config.yaml
model: "masked spectrogram model"
train_examples: 78125
hop_length: 160
method: "mae"
encoder_head_dim: 16
encoder_fused_qkv: false
init: "small_normal"
steps: 10800
Rows from block 8 of the encoder of a small masked spectrogram model, named by matrix and row number. Rows with one number belong to one neuron. Each number is 128 + 24 x the weight over its row's rms, rounded and kept within 0 to 255. All counts start at 0.
After each neuron's rows are labels from the 100 clips, of 14848, where the neuron reaches its highest value: "strongest on" is what is common among them. Only what is clearly more common there than usual is listed. The data: simulated modem signals in the audio band. In brackets: how many of the 100.
# fc1: MLP up (encoder.blocks.8.mlp.fc1.weight, 512x128), inputs 0-127
# fc2: MLP down (encoder.blocks.8.mlp.fc2.weight, 128x512, transposed), outputs 0-127

fc1.235 [ 82 141 122 107 117  99 124 125 106 135 125 133 121  87 112 134 118 147 168  76 139 148 146 118  94 117 125 146 103 120 106 100 132 135 122 112 114 117 142 126 116 116 161 157 106 120 159 119 107 121 101 150 108  84 103  98 128 158 157 158 167 177 145  92 158 167 125 149 123 125 111  99 152 151 129 133 126 103 161 121  98  71  79 174 112 115 139 154 133 113 149  99 138  77 124  92 147 144 161 114 157 165 169 143 116 156 138 104 113 124 127  88 121 132 142 102 162  97 140 122 142 183 111 136 146 127 149 107]
fc2.235 [164 114  77 144 159 127 118 126 110 114 118 174 141 129 138  92  82 104 138 132 121  91 120 100 161  98  92 128 144 133 119 153 171 117  96 143 146 118 123 123 120 142 145  92 133 158 145 122 176 132 159  89 113 122 125  80 141  72 103 112  91  99 108 115 153 166 129 157 148  86 122 185 105  98 119 135 168 131 150 158 145 100 107 118 139 122 115 124 111 130 130 112 111 162 145 103 129 158 133 140 131 140 124 128 168 121 150 109  71 143 117 145 138 156 125 166 121 138 113 173 158 100 124 123  99 146 114 111]
strongest on: carrier: 1.5 to 2.5 kHz (67); frequency hopping (30)

fc1.58 [119 153 157 121 150 107 118 149  94 143 148 151  88 120 125 154 107  87  98 137 173 128 179 126 123 102 148 150 154 126  98 107 137 112  97 156 149 136 119 120 128 126 140  96 135 135 129 138  95  82  92 138 142 138 153 124  93  83 107  76 121 108 129  99 125 124 163 100 111 108 159 132 107 149 109 123 162 154 170 113 112 159  98 141 124 174 128 182  89 134 166 159  92 107 119 159 140  94 124 136 149 146 118 126 150 121 145 127 149  80 152 134 135 136 155 146 119 152 141  89 149 117 106 176 115 125 141 154]
fc2.58 [ 94 165 115 136  99 183 135 138 125 128  97  87  79 123 131 117  98 141  81 117 114 151 150 134 115 144 127  87 132 128 136 152 131 173 109 108 129 103 102 156  96 111 114 138 119 112 115 136 104 150 115 140 119 146 127 135 188 158 104 141 130 118 133 110 102 126 113 147  70  84 144 110 160 111 115 117 119 130 130 138 110 119 197 125  82 159 132  83 142 108 122 123 112 155 102 143 106 114 121 141 127 115  81 118 101 138 121 167 151 144 181 118 148 172 151  95 139  99 136 131 122 137 123 115  70 126 131 127]
strongest on: fading (94); carrier: 4.5 to 5.5 kHz (57)

fc1.63 [144  67 152 164 134 148 101 125 122 170 102 159 151 185 144 158 139 100 120 160 105 186  91 102  98 146 108 109 131 115 104 131 166 168 158 104 158 167 167 167  96 130 153 132 163 122 135 148 161 143 107 142 141 149 117 122 102 116 165 117  73 135 154 122 136 138 109 128 129 116 109 162 113 128 121 128 142 124 132 167 124 135 124 130 156 129 143 148 127 119 126 147 126 138 110 101 128 123 108 142  79 116 139 133 184 138 139 176 131  98 104 126 161 121 135 120 156 167 148 140  96 112 141 138 153 162 131 112]
fc2.63 [153 142  77 129 156 112 128  92 131 122 116 106 128 138 157 175 129 150 110 117 136 137  88 106 129 136 132 176 153 165 174 126 111  99 144 140 151 111 136 117  96 130  89 159 147 166 109 139 138 110 162 119 104 138 148 110 174 134 133 109 145  67 130 146 128 139 147 177 150 121  62 115 106 138 115 134 143 106 120 192 136 143  84 123  99 159 118  68 158 119 136 131 104 125 131 142 167 141 116 133 134 139 105 118  98  97 144 102 144 113 129 146 130 113  91 117 114 125 103 141 108 122 145 137 146 106 173 144]
strongest on: burst (67)

fc1.131 [ 54 156 117 123  90 161 122 101 135 109 153 147 134 169 140 117 152 114 145 121 158 178  94 105  96  97 133 120 149 109 156 149 167 148 162  45  85 128 164 133 137 101 125 110 137 144 151 155 133  99 141 145 123 140 116 107 136 143 137 123 146 106 135 114 126 135 130 114 126 167 106 113 128 117 135 135 136 105 107 150  99 108 171 145 131 111 127 117 115 150 173 137 155  89 126 140 115 121 144 119 116 157 118 138 114 196 165 107 103 160 128 145 147 114 151 137  72 134  87 103 134 108 130 133 124 129 107 116]
fc2.131 [140 100  80 109  89 124 139 124 111 108 107 125 103  76 126  99 106 162  69 151 128 130 133 142 144 138 113 106 129 111 144 157 130  56 108 161 140 117 145 131  74 138 112 106 146 101 107 108 123 111 123 118 127 143 149 121 127  97 141 160 117 121 131  90 146 162 129 136 119 142 117 140 117 133  95 167 144 138 110 182 132 146 145 108 118 103 110 138 107 138 132 113 140 187 177 116 144 128 120 129 118 116 141  96 159 140 131 144 128 112 151 114 141 143 119 148 147 123 116 137 159 130 145 136 137 133 234 157]
strongest on: burst (78); carrier: 1.5 to 2.5 kHz (76); strong noise (54)

fc1.29 [173  97 156 163 167 133 172 135 114  86 131  94 127 141 108 174 159  99 135 153 165 150 111 122 158 131 110 108 116 127 119 113 104 125 169  81 110 183 115 113 108 137 129 138 136 185 166  88 107 136 109 117 139 109 114 126  88 136 114 142 136 144 128 140 125 154 152 157 162 138 107 123 154 185 118 118 124 153 131  99 135 160 151  85 140 130 160 148  82 167  96  98 162 104 143 128 135 116 143 124 140 122 116 158 106 141 106 154 125 100 140 131 125 145 125 103 124 134 135  89  95 123 130 109 108 127  86 102]
fc2.29 [130 146 158 114 115 158  84 135 122 139 146 135 130  84 136 143 141 128 143 118  96 128 127 115  99 114 139  77 121  88 141 115 107 132 107 136 138  70  63 147 163 140 143 105 116  98 129 129 155 127 117 131 141 195 152  95 171 174 123 118 100 133  63 151 112  97 125 108 152 130 103 127 105 154  90 147 121 131 142 149 152 114 132 135 118 124 128  98 134 132 152 172 101 158  89 127 119 137 111 115 140 116 115 135 125 156 109 111  92 126 104 123 136  73 127 128 125 147 105 119 170 145  68  85 128 127 121 127]
strongest on: burst (89)

fc1.261 [ 95 115 121 110 109 101 122 111 101 159 139 150 120  97 130 131 137  90 133  88 108  91 128 164 145 140  89 113  70 121 117 145 131 161 157 218 135 136 154 118 144 148 148 156 130 110 142 175 162 149 123 157 115 144  92 107 109 140 101 150 134 140  92  98 129 144 129  95 108  98 131  90 147  99 140 126 140 131 118 122 128 136 152 104 152 111 123 162  92 147 102 102 141 172 177 148 120 120  99  95 154 136 149  81  80 121 124 143 135 119  98 121 108 128 142 127 130 132  91 151 158 121 103 118 137 135 127 110]
fc2.261 [103 111  99 122 139 132  86 154  98 131 129 119 104 121  98 138 111 111 156 169 141 128 137 131 117 154 126 147 112 122 182 119 121 159 137  91 149 141 158 106 137 135  91 114 129 138 108 166 129 104 114 110 145 154  71 124 130  55 132 138 133 166 176 122 121  94 150 167  99 107 139 177  92 170 124 135 109 144 103  65 129  99 130 122 122 127 163 164 173 144 129 130 136  51 128 155 103 142 133 127 144 128  99 117 128 108 144 144 134 107 138 139 114 104 139 128 133 116 154 121 102 134 120 152  98 137 150 144]
strongest on: carrier: 1.5 to 2.5 kHz (67)

fc1.497 [109  83 126 126 123 105 154 167 145 101 137 150 125 170 127 129 132 127 134 126 134 191  74 130 139 185 114 153 104 123 132 118 114 108 146  44 136 129 115 136 102 104 108 144 130 149 161 110 103 125 134 163 116 128 131 123 161 140 143 167 151  88 136  94 133 125 138 131 112 118 130 133 109 160 133 144 146 128 147 122 153 118 214 152 106  95 127 139 114 162 142 123 143 157 117 179 121 128 148 121  86 137 119 160 137 166 122 158  87 138  97 140 158 110 137 131 110 138 134 126 148  90 144  90 122 141 137 125]
fc2.497 [123 129 122 155 142  62 104 125  90 139 117 139 125 134 113 172 127 134 135 145 132  53 165 144 119 133 133 112 138 121  87 130 190 139 113 168 145 139 120 117 104 205 130 142 143 115 137 136 127 138 135 104 141 127 148 107 123 128 103 105 100  87 128 124 126 156 118 155 147 130 128 105 123 136 130 130 126  95 113 166 123 136  44 106 116 144  89 161 164 119 140 117 139 144 117 139 157 127 140 135  74 101 125 116 144 122 126 134 146 125 171 145 147 127 103 121 129 135 159 114 118 122 148 121 107 142 194 165]
strongest on: burst (100)

fc1.225 [141  66 164 141 109 131 116 151 138 159 105 135 154 113 133 158 132 106 151 173 119 151 101  94 151 146  71 111 151 117 140 134 133 121 146  74 181 151 150 158 101 159 124 158 128 126 142 132 147 111 125 144 152 125 126 157 107 136 178 132 117 149 130 132 146 123 120 154 141  84  84 140 133 142 115 116 128 112  76 126 118 164  97 142 153 138 169 144 141 122 128 161 123  84  97 148 117 103 138 140  95 101 135 156 159 127 103 187 107 113 136 162 165 134 142 128 125 167 115  88 109 119 131 123 114 131 162 120]
fc2.225 [ 82 151 110 135 152 112  99 104 125 172 113 132 134 127 130 132  91 115 209 115  95 127 127 102 100 137 171 175 171 149 133 104 159  91 138 159 124 131 125 101 101 160 130 134 151 194 127 159 136  99 120 135 132 162 110 114  87 132 137 140  86 101  93 168 137 138 110 157 132 127 107 153 125 161 144 128 127 106 125 126 162 128  78 142 129 121 110 114 148 104 144 142 156 112 145 117 132 130 120 115 129 164 129 150 145 142 142 133  89 149 153 158 133 134 107 113 120  75 142 146  83 104 120 129 135 156  89 128]
strongest on: 100 baud (38)

fc1.507 [ 82 126 119 119  91 152  96 116 110  82 114 118 145 127 136 139 110 153 139 117 115  82 134 157 134 151 119 131 122 115 134 124 162 151 176  91 119 139 139 165 150 115 113 154 113 133 111 121 175  97 147 111 123 184 134 129 123 126 162 126 150 115 130 113  98 162 144 151 150 169 104 142 133  92 147 105 139 117  98 121  73 106 198 111 140 143 116 133 118 114 117 127 153 136 175 137  94  81 121 113 125 121 104 130  67 129 135 112 140 132 137 126 110 117 149 112 119 170  80 171  96  92 140 126 132 129 126 167]
fc2.507 [112 121 114 145 112 131 167 122 146 141 126 117 135 101 123  95 136 118 139 142 138  90 145 126  74 128 133 119 137 133 134 118 225  95 143 165 137 131 166  87 151 120  99 122 128 155 130 131 137 124 122 123 131 175 126 127 144  54 117 134 136 117  90 136 101 154 126 123  99 127 162  94 124 134 146 138 130 120 124 139 126 111 165 144 112 114 144 107 123 129 122 140 136 123 111 134 129 103 159 147 167 113 130 124 161 130 138 133 124 131 255 128 118 133 148 116 122 117 125 125 121 123 142 129 124 115 166 119]
strongest on: carrier: 1.5 to 2.5 kHz (99); 800 baud (40); chirp spread spectrum (27)

fc1.103 [104 167 104 113 111  83 151 181  85 133 145 147 102 151 111 115 137 123  76 112 133  90 142 154  98 136 169 133 126 155 130 128 148 131 106 164 115  79 153  94 159  94 147  99 128 160 118 114 105 140 140 123 115 166 148  64 127  84 108 132 131 129 127 131 121 110 147 115 138 185 129  66 128 125 106 134 167 147 169 131 131 126 151  98 135 130  94 110 146 128 125  85 131 100 138 143 122 131 120 110 163 135 161 143 134 131 147 119 107 126 133 115 115 130 132  98  92  96 158 128 139 106 100 134  84 129 106 162]
fc2.103 [109 174 157  97  92 145 115 115 160 142 129 116 107 123 132 123  87 117 121 140 121 110 136 106 131 112  82 121 133  65 137 120 110 105 148 132 151 115 105 115 147 118 117 123 129 131 131 154 126 126 126  91 118 147 144 114  95 100  80 123 136 109 115 107 148 116 143 114 101 126  73 161 103 109 117 126 123 116 150 167 131 124 127 114 102 110  72 132 105 130 129 121 107 192 114 157 103 130 121 145 105 116 134 127 118 101 119 149  34 133 142 130 114 158  93 179 126 120 141 142 130 146  63 130  83 123 103 113]
strongest on: fading (100); 8-FSK (31)

fc1.487 [178 120 166 156 159 136 153 154 117 113 121 168 131 122 172 151  83 122 168 150 148  79 160 128 163 126 109  95 110 160 129 132 157 151 141 168 134 149 165 132 120 126 120 126 146 127 101 143 149  84  91 102 123 139 149 135 104 136 133 124 104 158 137 128 138 151 104 120 155 152 108  91 124 112 113 122 114 101 164 154 109 125 106 117 135 156 134 145 112 126  95  91 169 104 126 105 110 148 106 121  83 136 108 133 106  94 132 103 177 130 127 132 145  97 112 118 177  80 164 165 125 134 114 149 144  86 143 106]
fc2.487 [142 122  95 115 127 133 187 128 161 134 137 135 153 125 114  86 162 151 124 149  96 136 120 135 130 138 157 129 141 179 113  91 164 127  96 124 125 101 141 160 127 147 110 115 157 119 134 133 166 162 132 140 104  90 110 110 106 118 145 111 142 133 139 138 110 120 165 131 126 156 135 184 132 154 176 142 151 110  98 111 159 121 127 150 121 148 126 112 154 137 131 204  99 172  83 114 124 104 136 129 145 110 127 154 159 149 138 169 135  63  95 142 129 108 181 146 100 133 129 112 135 140 131 135 151 166 141 103]
strongest on: fading (90); carrier: 1.5 to 2.5 kHz (77)

fc1.76 [138 113 139 136 112 113 155 125 119 161 102 140 154 113 166  99 121 155  73 110 177 144 115 146  99 127 155 141  91 137  98 132 145 130 104 111 136 180 107 120 157 136 109 119 140 118 111 120  79 152 128 124 127  65 117 135 128 114 105 111 101 122 126 106 122 141 118  89 130 135 117 134 132 119 166 140 114  94 171 133 134 167 139 117 107 117 120 149 162 131 112 140 124 109 132 168 165  66 101 133 111 136 108 185 112 128 128  83 138 122 115 114 125 169 135 144 113 147 160  96  47 160 134 135 135 150 102 122]
fc2.76 [124 118  96 137 163  94 167 111 208 148 136 131  70 151 129 155  89  82 161 128 109 122 110 147 172 151 127 131 128 134 135 144 118  87 150 161 132 109 123 170 112 131 115 126 148 121 147 118 142 151 122 147 138 131  85 144 107 128 171 114 114  90  96 172 128 109  90 134 117 137 125 129 118 117 153 129 133 137 113 132 149  80  85 152  90 123 147 107 159 138 105 103 107 156 116 157 108 116 178 118 113 153 133 110 143 136 109 151  79 169  86 144 148 137 101 104 132 130 135 130 169 113 114 121 129 136 128 131]
strongest on: fading (78); FM speech (26)